config.yaml
qk_norm: true
orthogonalizer: "newton_schulz_5"
epochs: 29.1
Rows from block 3, named by matrix and row number. Each number is 500 + 40 x the weight over its row's rms, rounded and kept within 0 to 999. All counts start at 0. Numbers have three digits each. After the name is the row's rms in percent of the matrix's.
# ada: adaLN modulation (shift, scale and gate of each sublayer stacked) (model.blocks.3.ada.weight, 1152x192), inputs 0-191
ada.183 068:493496445547535490563512503515531484440481553496508426534499557429497534412555515462420525509497530516509469446509515502421459472496513595478540412481542529444459508494486469496512466534461534595532451490489478501509478536497443504599537489582512606500511515501472539480506497497517520495486510500499544510530533532511518457483560524422559538568492492496569519501519461518386482453600490417502507542503515505472464499492521511534493498492510530466466467514526483512396506473592516556453477475514441498517454492459470498510475380496527512515491482473563553527456569517503470571
ada.184 060:510437439506479522609486457504475532494556535511511525446561448467473567408633532496534509480490464476515512504513503511486504471498542509518510608479507499504516473503479509515551471552590422499414506472457501477510494540494491453543436454509486556469500458504506459521477459511414566511462548633541454495553494490492493490500541463449577479582484425496477479497486551475606463497494488467505536600521534468489410496510478470518465500483522496507476467536516448508510568482512473451528500495484487475499602442481526496516508550531490511486449514495487534535540487581483471483
ada.185 067:508508531512494461385526480519451490481573494505493470472522573496509532548559457485543490507516518463518522542489519513522528515474431427574523479462482498558472492479526459534504586498521505447418507451565577495537550439478526495447556498459517461448515442499470447424458492478570561427482387484529496508484513477526505455543542424481518490453464537519390502520542380510435529456498503523495529522489528509495477494494484504482516500580533554551519464539413428502503502470444470444475512491537473520553508475512508472470484558507506528518551474562440576495444501526486559520
ada.186 062:555449511479474468548468440502519525566562533518532512484470509497464494551485521538437578518520472539492507386496520496472452511467540517534488451520453589522477500508543491503443445544560490492476526536468514517495540408524563510406432475505460457539489554522530491472570487473544535551503575505529462572470473520490466510474498453522533530567548570463497430548469491527458493433501490459539569424525528491495443491450522475524484481429508439489413527549473466528569521421491497450521481523438493451524493488486454517510539564544494505466471478499475558532557603551444527475
ada.187 071:435490461459480485566489435490476513483382489495496449526510564507502481413430500518453511546509491526544490521483476487551486475481481461469507477482545507483487494494572516440546515471404493527522545465469581499481435671497498520484439525524470588540484534493486471477389488478533505492520487596461478499527502489437492485449488499437526485570452509498560492491489513521533444469518500466493514662555506501546584521484542519496493532443497501498487483551498466495451493452592534514482520485506424496504501536519525521482507526502516492517528500473568522541448489426484510503
ada.188 072:424495533504489482339528481482496484480346487503539547469477429477454490623389532453513502537489507502493502532494483528507539533524509460485478521496483452505531492494465506497509587565490491494437523409523522473536497535479431495435502494499473552517571593500497575523490499502358555439514456497497471504491505469472518509530514532475539529461508584494422464492507430546456495476505492535522454501456484514461495487539498474479521509484455502481520570482493508490453510487538474498555574545484523546532508494450512518475497467487511524510510547520471532491491612524518489468
ada.189 073:476477510567480513482494479476486536482571467513503546515468547514477509477570548499434550508468486543483487483516503559443493512475572444496488488569524540503517513601498556393448471517559467489505528470485479482465492464514501481578396482433456523506532508517485530468567465507373507511499512519523417517484467488374475524480522514597483491623496533478493452474494591519497466537429485560496481420506498454500471439471460472485482496520482513430474496522508462540535553504491488545497484499487585454527444506539485531494467554471541506522536536507451523465543517530458434443
ada.190 075:474549523498543524481526489497526498449474499502495543491545472533619470436549501487507488577525518528443458491455504499559502479546444567473517550522501454561503508511368479476521516431486436455535427467556474496433545542522538451563498522510555551500436509509484512496515551527536550476461502453481546528547525576559497552491535542483492509440487513508482520536488521501463488497462479459510441440541501548505537458562514543510499539676489516487484574491568583514385508492496507471468529485523508505489533495530518452467499506532510524481487500507504454531468602469549528537
ada.191 063:451516538440484529533539467543515476475538543506486493546511554475530449543470525535546490553506472504494467515498478539679542499503367481521543494512524477494546451489573530474521546502455488437521438517567600478495420600498475458423456555450454407510518522544478506477508497504587541484480420432452469472529515522469507527418564496467464462516467461519527529482492503482579466513591488537507470494551495509515463524496526488468504506478460542488546506502484492465476480495466507462564515497517515482522438539483511512495483493449493503530536594525495489512447545569531501485
ada.192 063:451504480464443475562535461505486461410469504478529418483512504549506433473530416537529431536494517519503475421526490451587482582529421510503529404459467499526422502463502526487529422539462445460551436371531474489575481489455514521462461449526519428508544497494479532492499528502535526466495567442480466525481490475498475499517510527502508523538462507517633449472502516468430531469503504425474469436541520513524545486443512466581530507560445527491464479474463495482476499461540501427494521468487482508490493459517518432446488497513533470519503508481441437503451511555462454473
ada.193 100:527498491468516513402546507465525509510483507572479483469480574544520489483474526530503493543550512523493483458508478516497515498447583475546488493457452510579463502491558511552473525584510501421403515508471548471546509487493492489531441502475516462476568475481505507426504549541556393509472489473493485506596514534522550507465461467533505490443480626468481473521517473486334489531483464516483439548512535537490447518428454542469464460496512554486542457513497553512523514534475512510467540503520560521462459503467510533519517567468518571514522488511486526430466432581500576568
ada.194 057:472521430449534493417488487460500540522522544555476432494520496553495435482477516562453484543509464523480493497510470471463507465478430484497520474503537407553444524519559555414528494477466463489513504455437428520489506545489521527544486493442565446452449463440551532429522571478445554448499503423407509493566529567473547520478529491500568499516411435563461523506502438463435487508490504490514540417525534510488561456499493581506508531520506613533451533451450483482476521559494468503537432519533467538519474485473517473469523516522474550532504450512475496419522498464508541537
ada.195 082:528489518516522495472483466482475504507411470538492402521471544452477474482548483450353517508572477575533525451450481498548515507529436536539473488565493515507454536501453496459444493504451481426416477475534459499493517448476549513459492540441522466442516509456501463451498491504634538524493545484484497496526491514465498532475513440521452544489420528511443424530490484497443496471438479552513408443503522510526564444510519530462496492589491465449449467489635481548487548426476485493508477523556509506490474514549483515489524557538500497511555509526468501516463534553539504457
ada.196 100:469525502449504452515556438493510559484431520489478451484524450592505446471549492555521477586575475533444456473487549533517471494515534588498497445506517462550445506474492487514483429475489460458498461451463480508473563361469539477426468520461582451454475487517474432462478565518554448479424528513463499529560524573532511472440512448527466485401483506512523453487505444476418480471476506516482529423501487539542468474475480497521448484556504614552470482519522527479516530493514508511476439482475508495431417497543508503446523558515487487500517471508502499474451467450476541533
ada.197 120:554509487486472466453503472504485461500523496541495486412483600590496505440562502455605465556473462470485525506493529527571514483503517515537473464488521519466440497454421485441461416569486490463439505382513545466546522457491455478491485482474494454514520486477491563422484490488528513505470524457527467527531471469484508507473479456610498473492506596500498549473529536508479508475549501478469533458537459511524342462447480452491478476542528479479474483494408447447488458484474470513531484480524541475511490495489496530519486542470521502534568505485449497529435584582447558459
ada.198 091:472491519551494490530485445563469500506485458549472460468492576535526476487467494418498486519523487519459517399506458542497524493536480475495483521593458534522480479468412550444506494530501504453452490350496544506512504454497561498534394506476555538459535460443519523512482520480495494501523465446518469518494497486529496525541493383493472446419551495513486473476515512515348483456518498449493418496451419495497501502478503461497464479515510513474526430437460511490503487433579486458585525439469530502513505473501516485582498596491474500500512548505466451538483489531459542451
ada.199 117:427488509500492541445462491498455577524433481497445524497525551467555415630509504437445496495492510527483465530506497525584495502461511497511508461539496477520458482528358527484554510535503491464459550465534483530452472606487521495609506468478431502526507583463516468489471516488583479488500493497423471497489482530425485519546484490489513539548539495523520453447475445489571540497462511438441473494512502499484501476434463488441461498562548429530544424517425453545435591533497497480532544512492525493467431519430514500505508510504491477487509497497554522469528577513534497480
ada.200 125:517488494476432516452482483484485478506491517485470351442485400507459454467552529485628475500499515499514557454501503473551489517520482547489529507468495509448469467473465500481561427524513532500496485357501569496489444447459448521465533483604504472508521471444513543482451504536526506537494542573496494470504485522437475520457523456504612483503531546497427555521486533480418464503569469438488430480468509461518454480467477484523491490479501536477490484489520463501512488485385495470504529477524512521450522491488525466477480476492488466482480490459444470586485628538461478494
ada.201 068:516535452496471450532534511516481512520618446526503492505520429484463497513466530501475440481466484549465482503541513509417523516502493541552505483488502489490553483497509502488489555520462499512534442468404586507474520356483463479456509457506529490489468501461472496545404533494542485515477486450480480454537489495487522501443544477500523483427450519465506468514475538500494506465514506482485490530587554534507533523474483522484485422428513529494520488557392412477655532562500480471447504498448509475577502550493521531521508563504529470489512419507534517526451531395416551512
ada.202 074:503509434523497440443458481487480532490566535497460439424486568487573462392427501511534503548516446508496481514494540517521448475491445520505496493504503470502479508491633460502497518463436448443467500467489495514482496514496458507459495499445499470411489473499552496406514547437373556584486582554498486518545482535472492520515514501507447481509453496495417454521521541458447400493561492500518480497487476526431472549549484508493466450542462594524425558563465480535500525480470530481558413481481501458475472520496466523529495504553486459524496482488481504500514515528443422494
ada.203 068:401498437451518505415455485510447532574519500512511471511520454455534471550486474464389509506497519517520487605480429492629549528528513458477492470528486464539483493514533474508553591484463512476451556425460521513521477489491494532496464506560508482538496468510491553452454490469568519524609473483456526524469518501533511419477450465385511472526514505523539446473483564547395532495501539492510449533511544510514561525471476505525488534500474481522447477501427521513447502457488488496422451488475481514519527469438493492539524556541469544532494516488470458455452452450484574559
ada.204 059:451488503445546509453484540543502470488425470508454415536503455518479458533485510489453465472537486512504535590519424483545510511542416425471488491491489463513502509464518535499542541470464526509479408421466482516525461414456546496553451511423567520467474502425514508494457548551548470520480483476447513516506464532499500487464478475551474524561488464500573479507485575469447505502482532505501540433500501508504570418504509544442505517460532576513481575461436426499476439472415488492573573498552467522463440483445548530512572553518475484517531443497465468455555471527556476437
ada.205 097:518499496477496472532519485457509545549648454514480478464516509549508469471486510455522577493489512515527494462527517460562487539464555449455497509494499505491484480555474476533510476533519540462423506477384475492471547491449485471454529495454496473488500512514455561434480454478512496509498540538500508474516434515479531490489491463451495499444505572490474424476479520515534527514480518541481455655440540517537321467531467524503512512498564492468464424550398449454487526537494483516555439538492467503492504430412490510487471517535477489450508490471487567553512449530471455496
ada.206 070:481469499520498565528447513512497529549448537510479414541505426519470481529475499458493540475463482546495546507480482458489461526537500426461538471509506507412562530548522460569481562516517555474483543419476579504467442467507473456478509503590498485501524569458508505512535491524466482558470506552451549525481549510432590557389562523512519538478595501480549522519500547585450480527524506503529566483479530495512447507441474490501513489408508564498508471513492477536527560484414458466606534518501515499497497499587494500550527481556525519436442500477478519541503552547467537431
ada.207 094:440531467533505496436476451474521530492547574518501459473502466553483479479586557476505479511524512484488519493532528563525511542504462555497494461480494469505460505483365457501512429554506459459466523423468537509530477518498490510477587532573510461503539453470518538459512494489498559455515460545513541514492484538503488545538537425439595481524502449530478518481553501483389488464597480462501611530492584487499574465487529487552523509543490521497480442475464454459444540410534456483453416440520445510520503476489480503572492548546506486511512527527451463543454498535532561442
ada.208 073:502492475490503512532503531519502526517550527466492471478523450518516517474461518472434471465556477490520527622488524500503484500499495467514493436492497471448436500471410507503454507465425547542509503417479576494503517522465451482517509534588520556457498465456494473537506493533554491528479438569529553491497543503525499547544484455400475482504548437502472480512517496525330431514478503495521492556418455500475602550490494443419469457502492586525581532436464496480423459494563509488478459459523470548493511515494539471501493478512464505490481491559516426472422575543475514498
ada.209 080:485468533517490549406460447510449511541504454524515487511501510501460480657422472474587516467501556500490480524497477503484472478530517579548514444531458460543462495558508460477513523485556497458465530415493498493548422460527520492425525480482467488521572480490499554500537432471460514528515510493473462546455486469552504509401440466517606499427521554481457528508619452539521508526510507530496454535477492467488536474474448433470532524417479503527499476510588538524536556511478494479470484489501543501473433478497460516525476558523475500456483516501434428422464543461529495455
ada.210 110:494527504406515476496531534490518490475408531529484507456499532608517494465542453613502468584553503504462508527507510462531514478520479545455511557491512474618465479498624541552519495438503471485423470564502454524515494473506486495443546485466623433488487504523527486507465631530456465457489480463481549468546535535584538515531493551474477491447454566519476494484440465443495529556469465549524457493498435522510450527517489589531475491488484599511479577481511573486517487501468489482464479530522476532481513500485549536479513501462496529532482473492536491503524483437503520499
ada.211 066:546518517495528486548403528499502511507514498538492466497504516482541510423662434499503530556519539557503519493491523531484519496529440508517539494517526527487429524521523514495477456505523514498523503415460505512508483543513448493523492498502515492502502482540514543368490519523548573510545450494487537453515518519552504526490532491534513494477505486515434406509480447479412490510444510477504665469547498497551535471550529484496528562518478538487439510471669512532489528465544482433534399490545544467451487488492488487547517549529456487503453450503477461492491509493489430482
ada.212 091:464534451431475558428513520454519506488461532529507382435502484558458493398530551540537501550552500523470502535472511496528435496519481512469492423497517454517431487481526522525538448534475450450512546425472536495520497560451502500484531528560558430486565492478547514424485527520458527515471550515488477516562526568538544500453468478442450504499479556514460506542509518488404441477543477467496500433505490544523416518458471529503462499524532583450460522492459638474484513437455503457534517467482465539475456526490501523488505555443477555507465456472477473454430479478447520551
ada.213 076:471493492441511521460465518490501481453505519521461459511527462514510460461562517593578479546535514479488500457487499535431470459522438594502549431509558507572425487451661506489492478460452457487478454490495471495514484517463479531433477503523541470487498462490520504460486567498345506496487472505529508500539539515587544512464464544481459499540493502475476518494508490452459468440540487508521598510547514530491561581494558593539509485410460583511533560509441575464458517482513523482476439515503473513530477485459530536463561491478503503517478504465535478499461434512518483512
ada.214 062:490530511423517502463573495499526483443543505501514419492511436528518464507515431565529514456562538538510491529503435453606502495519447483493502475485543452561459534479527505502519511485458532478582523497536495547512470533445506567523500541481519478511467485526506502452462525508495531438494443440515522513510475522500545462503581498466491487480509540510489385518550376456415486479534496509485556424518570526557416535486483522534525518543534605468442469503580531495498490469495514572355444487507492539469440504465492485502476496516487500513514409485478482446514455437518493511
ada.215 064:466529430518525447514442516464520547479615580528512443439515531524533520397448491473394483544520481506506521463455484485482509493514521438520520460477470539472475511474377482473491490484500460464460474383486460491487552615519584467516469493431558523483512470438484571441496553500535589489442504514530542478486508516512422484498499490493523494495579524518476541517539481525495510548467477532484426479473416537498451453506466566446479502518524561502507527463467511490437489503526496408492526486453463507486481470488566417474488511511495473496482489485477507519514480530464593519
ada.216 082:533527492433488477460489459501535505503479516537538443470504417509617520472587455474519475517482472513497497430504475527581488471485493484537506459539485462481496519505528538513536483517509440434511499421407520487429480476505501510477516477453501474452505489431550529447525490544537466499517522465428487517492494494439496500546484421517485502479502449438536485507464490489319497470500467448495410520535516534520488469464490475509501468461505461497445440467367468514545504541566484494567427531492544437494434474504488527465536504472513507518456454459432459506489411497540467568
ada.217 130:583481484571528499479464552486516502512514495518507360462479452489492544417576532458465507495500475522469532437468481462491512495510500528464488513509484501509476529493466553495480457514508531522437553390448516483520507563514527504619516506552551508460473443492479443519483460496553428537499635608492513486506520519537515461503502506578489488443533569528567509504557422508383520490422499438483442445491473498488439445514494529499483502498491491421521529548419527535476493500460485477577513475519507497473531482546492490480497533542535473496496478459456531554494516503531544483
ada.218 087:542472468472519547493522462537478496501570474494467406487542428519535454433517530493547547500502530502491505585515486546596499517510511521485486479486512530500442503458434472451499574454524477483444596446533611508482553423464560490567416545516478505510496446487477528449438499516549523519470524566527497532474476545456462500440513417461495510441485493532525504513535557535467460515499524483478458568416551520498567487504499455464517553581540487462494467524609450519487506420533445507523474457510440478495497487525497449466484557555492498482525531534476464527434483559493473438
ada.219 073:517513481501477493518467551520492465455445529504492410443502515472519485439591505538513505424481469424539483455497513461473508480507464486529531509479557505487507519470515514530516431507536501481509520448409511518487396472527445480457455469451494494512531488525500576477497516470469625487500520518491527501483505516543430485472513469480489536346557444473493483486518499486407471523517512498492642485509522516509520513468515491513500514410456494525445471527620473551540540493487515421502534527483583427498418517530505483518510513490466490458521593499491490497439443474453454507
ada.220 099:477507511518444536463499444490537548548488481547492454431513502520542429510617494474441508433497503577487489476529491482445499518491533583510478462484528520482460525551424530465502456544501471451476530408507457500478507516480464523562511523545504486498505514442514478451473505459541482471542538525490514550501473503485492503516531457570579531454506492491503478493446571498374504473471512416497608403558555502512345453449502474510497492588588481479465508518545472510504578514508498475551446518494495493507465470506496510539515525532512484464493497491437547482439490450532468552
ada.221 098:522546490472532461503488475519525519535466480491512411460515556547551462412614470440509521567510474509511491490472465438468494499485530528478502429521479535483424495456487445563531488487471447547486528377440539517501483517418522535591483500558492528464496537477474565434535434478482432544551564497473550542544544509421480486557482486551466476562523522497551533529496527514392466502442547431472476488561499534486527479430512473539464492473517471493460449557468480510473509504460531496543409460491437494501506460531522506539504454553510505499498489456540534523503569551450450503
ada.222 126:540510532478539458498480493475529483548479551562514456477497457546523462414510498607546480581543492528499508495478518507500488480503471495516502515529534529557496488490701500488507478489492490456520471493491469492455463469496499497502532517500591456506471456528518513401462571488487448475507493470534546472570548569606484492433501523460428461515521529496495483496460464494482425532482485501502538448555501558508468563511474535568472510494487628503467576500490609469569501506420477442478451505498523490469493535466504526463539530480484502512467480502498552486474522422502541526
ada.223 118:470500425568534453495514432508469502494419533476480562491517478525524536557498495540464382459504506480457496552508513538441495469495475510511480526473485480544477548483411536470523418561511512520524517415515511526495550421493471479494477473493507512478457504399503506507491477542545488467461548508497498469454470512470535451479448421543516546373472481548478531488525435498339537518480514445487536436516446482518557464542485492482489545563525524542541402484493404491462510499509458507430559522501497503468458470519490496485504427491518540519560480496490465489487575493478556505
ada.224 068:451508479459449455523440454513483476491439518480480405473519500500553457592536459424521460436532476482499526485513488450459504529486498503537502411485504473474457491499397553455544509484515496480472516437487403520496445490465475519423511497463505536519479488448515520522532490501576503502524400412459531528500484495510547464498526450491464473403588474506565472497485546473426546476505502480454529492613470460496540464409503492558488502541446437527498437426420417499500507441498542431487475500459528510498457490604517494523499514492495475448492503478470519507456486545506488496
ada.225 179:543484513556464477477510448516477504453655550515458469492526509494478533409507538547451476493485493532498498518495479519540486499460491495541465505499487486521560464461535518460511573522499501455482541529465495477495518589491505461626470477454502523449493383448481467474455502499490461506504536487477489498496478500504535434422490436524523419484528519473503477452498479501551466460528496465452446605546488503513422476489491531484471462492540527497538421512406455501584510499541473458539459405469517455493506511413482542557519589483526531493519481490532546526536418456551540541
ada.226 124:538518520544549491419508467501507479498566485512505554529499480504532479487476515424469483521449480499492508422510486549544495484487507451590483476533483557486451477475531469479439549505499449518370462546458547490483500454495463468551489491472468564512524438488488501413557509485480509546512502459543526482508525453452492504444501426537489435493460508486592467468492558519505527494529499457500564571665487467512578445470492516496518471437509521462490403511420458472553511469519449502587472443535574451522488487484503528461482582491521516514520539529514509500466444469544527560
ada.227 136:508510483471498515591499506448508523518503485485489421492504512526508469376415488407515465526482503528472465430478532490545481489534543508434487493513499528495423460514355514549506401550460487496474527381516501467480468549501503462500467477518502505448495515516491564457530488467556564581502600556481522496497474493479452484555528485560533471405543519477490500454513562513520512515541491419479498427508490534519401489492470431491482545541498506502474479557537551489465552574497507471553448488441459505439512445519458490528479454495487477488476516478463496526452512508516489572
ada.228 304:551459538582478495445508462483509512528517536476454508531479472491503538542408546481475511477469492528502485466510528483501471521460584490438478523500494533467526456535448514499460556507537543504483550495483489454472539434502510475517488435521449587458493555475475511544502439474487476549491534535495497489507482489418534469473518523568480508467527542458527467466510594534471452502480473484449306562521511461512363482518488482512481466528536442467520428559501408491551534530523476548539442479481453488522496479522471572522477440507540490472504460458538588556531504454542460500
ada.229 104:557505507476480534427466476518467466432444487493498402503503535527508479483544461521440445493507494503486504557518445486501497529519474454489467518520539428501442484479566545436522453503474469438502409379412516479486431531471452452443509497586527470519513485499478499475488521481434493499477555541493519478541523450455450491440517523428540475452494479522439538485540483509530498469515490454447484465563482482563489493468520480554522503455482520475463484441617464514497510493481500469673485457525446469515462502435487498517476512504458468513497512491479466547457381537516545517
ada.230 089:558506450576497503442508507497489541475566486523490489465503543495524563490456539510436525493511508540512491570465485512522489490470563509516502488488517566394565510520441460474491525480519521485548545573431537474467488523504487508550493516547453595512488563544452455455497515467542468505473524579523539538558502516464477460528527576526506494653528501497512466486483477519518462509507512490504402525523533496517526560500486521513470437413552508496498497573519408491534491583482519553535524491500473466500582555481531517567500429529487529465474417451587573519497445430473492493
ada.231 118:524456470493476518424473496470491474497415448511511504516465566471549479618551462425473449521472502466501496563517460525553482503484539509498483454522517519555425447515513547452477473508446506543468538433452527483573466403531462543470449461485391458583507558541535529529498458480490500528501485399487458523459479439449495480428513485455519501538499493458541465460518493525510540460482548517464556475540434461523437453483505454506502527449488405462502485530575492495519498489523489547416569552456510473524424441491477500510495508482509463536550530453506476452511430520506429487
ada.232 114:454550466477567537579481534496500510496518534490505571584514514566467533528572521553494446521528490477486501539490570443561538464538457550484505559462503489552494551467436501547491488447473479577514419563440480520510479498504484505531552559527608478482432452499513464513510554531532542525492489530532547458516527554524560495572517524511535518391497427548480490521505505455550513558484507540548551454483538514520589505561524578454539540489502578558517477462524524492444431508471480526456496492531465555454519503472537475492485444522469516528469463512536438486562442450567521479
ada.233 084:549485436497489420442498516521454495490637506511488446437503487504534519521511517517571469544504447481475491500485515540521438517497506542512487513502544428537538471479592470551472596469474475447493456433437453472514536472496495424481429474453485432429533439500503469492466497541469522472470550516512491508535503482455507521418466493551465465542466433492583492509473529483524460479498485462505513488540567479469648494463514510485482416474422498505521467471459414490577491474489474487523522508498544494512461474537459523523510572520520488521565523523457462547471406547517553525
ada.234 081:535522503539493527485484541484504499489478524499532349492477528473497521503547481479572496513512561481431522480503490484612485536523419461476542441494500536564461502486591506435462505584512500513452491391568546485468483576545502507423486439476523413476495507509516555539563492518496426548482473462493529453540510504565484530473501552489486534536521509493398545478507527524478556508530468456518519465490430491503531517472482501532500492494480557465491548457542556517560525434366481472425506567525526514511515517541479487528482519492530521560415515546478522475492557543503494481
ada.235 161:386499454447520502465467461481489488459564487530491566482482555553515494563584541569451435549545480477447456517492465536534497482536469472498491509515530487603499501467617528479501496501501491500492378508532559485547460450523514483524465498463543511513489491511536541504462569505442532489443448448477454501511513529543514516446486511481522461476490484543508545484500512500494494533514476532514497457502431507502328485500499543475472556512474647495492582475385541513502473486536507493464568488507508530493478509467513507504528517464452514533515550500467472430548469543468527485
ada.236 078:516489516426541506416436510488542473475435476500505485505478549550480460528582503598465500544559512530503547561440441435614564472531484540474514520529488458614465468470515556542480526438531473532464463503509513526532443457450509530505481513491573477459491484520537500426524538479476530542511485447445474480532554541493526497513509496475550471401504490536548489508508417461532485543506534535489478483488494514489532537497490555521503563477467588526455518491613579520495480518491480478546441500511530567442509462459524492529524494518455541532446487504511483418572534494599493483
ada.237 085:447505472464518482524536478458545508415429507522499476475528587550525433367406465553497495582515445483476526451497465521509500447525422534513536438502512506485410481441486452507479478469447456496503530441545567503494460519512510494485434508478550513495460512497495511450504498435554545477492521465482499548562504543478530514513530455455536533502492440490541522513467432536464464444577489448507417518510606534477400545480492530482465508581482558527464454485495568471418521475522487476497434522495436482452433461532475489431513468535505553489512494461523501530471519497515536497
ada.238 082:535493510528481422511508464546512461446557509501548486501514560525508536526427415525475516493505477505478516403485469504381487517500483585537534470551501494489500493484512456468473495488475468459539454487504443479484542538467579513498508441509519526471504436499480458460499451477478477525497521483489526501558533487466531464483463442568510459445443537525565495510572409555413500517614480474507353610512546477517495532491452474474483442500528546491490428486484418495546458543497483540449402457551533529465473468490498555525482461581494497504507480508459486514480479521500507544
ada.239 071:461502444505515586479525463495522533574475528494474397439510506525500501410390517438519507530524506473492535484493536536502489475540448467525503506476480543499415505476440469492498531549492532458462534384528445513505452413478583498501471532524487396490471461423486548394473495534461546501518474546561585529461513558500459508473488450471516507498478462520543456536511583547445536504541477481584449450553523498543430524537506491502525521448541545488464547501509493503433515465516450460500482476468477458509536449509560481502483551452524476528510462528482519540425464472520522461
ada.240 121:516496536560430471480462514527501498429451491527520513451481591465459488510543462472488480438486477499486519446548451499504500495492534472593447535559454594477451479494530540463504446549560513488482535497476565529511495398503453495564499438403493495513540516429507516497503490495465500551504526480474527531476478467488507526572511480592585530444541513432373534472494444546500510503502498468470498470536500479495495457385473486504474485477496432472514437510574470549624505433465508485475574518503609482507485536491491468525526518481522493499504535509464533455481533507474557516
ada.241 115:498476510501484458378514480492494538519591497506475483484504517510518485564466562469431476491493463504524468562497535515496489561451546480465493534487519502441460466503301463542539433447512532469533600534525455487483561601447507446468507543527436546511491552459490530473511446493497488439487469481506462538507504507429485497459474433619455461513511552506576461491510434547523479475449498438465463516495514504523433504539491467496491491534529478532489370540490426493475524527505499509491507455498482483469480482511456489500483471492496514463530491482502498537477561488547436481
ada.242 116:493499420483517497479457537493527542486528506495512400447524557462547463499464488483511470567491464497513477470485440502533499454465522506525490387533495524497476477461543498490558457567520488453439507327556535482478472510456538493510542468473541519468538486432519561426544497506511469528504521492452499483539514513505468454445510432517506482457518470476587479502492547487352522501527503444487491498491465550493445505408442464495475499443484543483457495502464540498487544561558530434522544507417536493436470482447487481466535516481479523534509480494446536499420409526522548519
ada.243 078:522467539478516455419497585554557487485501582464447498451529532525544402442599498498610495436483534518542584514550465567425497458546507479530519476536495582488486499503513529488492546529525452484516490437542521496476424537476498488485476501470493548500564474503474461440534483479380506465478521413474498512490478531519526524516554525421513470550458488485536524465457525430490445499453485466486460443523510487449481504485528498542500545456436599511515545459493556485481499475505525428555484495478550460501546524489523508517526478519494505474421551506497495538396526507454446517
ada.244 111:476506522465474456465545543490501503469415515514473468480500521566498419464415573582502528513541512499467481499472505490456483525515485539464513488512508453605472464499678540499527446499463533475522462511499474517448489518458572474497565521541543486499462489523495520480521567481521443460516459475479528505510510505596549468585496522449473498503515551493619514508475427485386461484508499487472473516525413507518527552532489570583467517487496574536493566498424531475544525484472478495576546514454454470477498507423516516544503542515491514482484515471507460462534512501490532557
ada.245 091:540510494446470516502509518486506548484406559526482446467510450488493479528412505563520544555549559492438529496468487467459459511499511620489515494523458489550474491498542513544545520477521488442433504509502492503504511541505509467457569536561547451466494528487504466467458522507452470528498533509499550476567513540574503560491486508474503499489506519464422482463489399497507514557439453527527377475524466516465572528457448512521433457518490516555494543440519554494574558523427516502576545508511541529478574512508489558572487570481478534492460437502480511479450486543384559533
ada.246 074:483532499493525451493470478471542503459499548549495467432518434559505473407555503542443505567555494528493514557481480481517515504515474482529494540487518474570480497472676495500512458442479482443495458470533459517462477451523543472561546491448583484489499473508515476413538618525499471456479473500447516486581544567559548511504498496429470456460495511509555460502451492469390433519528508500517542512597458534503454500508481573525458478469513590527460566481519490482536500521549501451508461469524527484470496506492533541522542585528472545514526481482512529442524492471527542525
ada.247 174:538487515467517496437504493489489528538443470518494398501521431481511500429488484423542570539477506536481515451498487503487504508504553496501493447519511521505442482499359532488518458494506492425429535396531561498507517603483565483517475474458505517465520459492505507440491499469523459570534528519491490496526500477502475491440516407485453429432488573463528462480510572505354471506513517412476470551436457515498619502476477498487469475498497472479481400511476545498526539498513523448491443494497525474461532484552492486537501562567461518472492491468469512505430467472516547494
ada.248 073:504547540501481535485457510522499512554482543475473472501496476579463445497512444521462486537533481554491485470484448450475515494534487552530455482517516493533511493569577524531495532548475512428512506498401505495506485473485509485503488516561527400495503492458482499460499538477389551565520525539464599494544533509507514476447547525438523480444531488501468494516497652496462442529551478536494407439549572472504592517457467505511451499404518639549548584497477510538517489452472538464464510462450530501506415507522522552521524561500491520483497491513488516546465507463502512531
ada.249 105:546512504488553451485449430469523448545481532521504474466474538520533481447644495506563488536534521476527482463491497490559513520497496546534503466525499509548450494516607495509518450548554534486507478411579455490538469430508441496487533484471524478546461490521481579412495498507447432428510460479511522531536534543546538533511463512471441502422490517531445494485507552452428495499567482461469532439580553507514600478466499481605534474579461552510469492465488534481543465446479468453507526479504546539496468498506448559429479505453520435512535513522470565470476495511456540491
ada.250 089:507515441462514553525465545504553538487434543515508425485495590571560470462573496574472484555561504520479503451487460493472499460473474492490509469487502521545504506472566508535502479512480486512464503433480482500445483514455485498515521478441571466461485522509536485426547559514517442457460535571456599508565525544567586502556543544515508508501532461493539469523457463490346480513441508509510511435500490483483568536460471553488496439545521610518481529490504551520485521508509544479359518525479513520480535527569517528449484489483519510503512447515509558518521515441578519484
ada.251 073:528492446542484535492462513472515460482463488544538517456508501463481505392512441490443504460486472507495530398482453472493481463525585607494519492502504498429567469498506489586514486530580482489495490352527513470500489468533525521555526486486543548462527548479515532522484482523616531490463484593469482542502478488511450485539525529446579524531480524476369549519512483503463526535508447447489466541502499492446561467456475501515486437477495489477476562487402563532508514523537508443452563523494523501473499527593468495463495483429461471531448520474483554548489457511490496509
ada.252 077:575494501519498510488499493501551516513637535494490495520471565421566516619507518400436556443468506458552531456539445467538477551493543466498484493537509507431547526521500466517478499486533530481498519496464487525536496453545528511491441506538404430461518511460473500548546454548460501539563561518478452482461474486478489542439558509528490538487542452449427421524475554512455474528487534458500500486477524484484413422431466485459490450466516382472520495446569442519544518533457519483499443487510531477533449465539470532567489478518561489453508510490527515495508441463487518490
ada.253 188:484478528505491495500535474522484476532523514430454445454531545507532507401405490436530530478486524503502512459469552497491491548454435490522519530435521494420455495476408404496477431498442505452473474508498470483502540555474513487470493501494409425494517464479455497459560466510471550471487530536540476495462484491494490481473501425460463470517479479465590517493496527515453469424559501476467357560489549476503403504534519478504523466524576450530480404508502395499437437527491484502491420432518518466500534458456494481492455488523496469480542520533485478553444510475543463456
ada.254 063:489482533483503551543486498549507502459411462555487470481551554522463516430609474520480456483559468508530535536525499476525540534523404478537496539484535457523471536505478517497536451484461464469493486473508582561497474433475612521559457505478551481508486418470510448508458577531430502515515514532515524523551503533531508550531554474455435447470523484519469408535485554481509464514548520577510562486540458493534602463493527533522520539565537537521426409433458489528461459451532524484472520461497519475503516525500525490497551606507434491500527461486503438527527545447526545459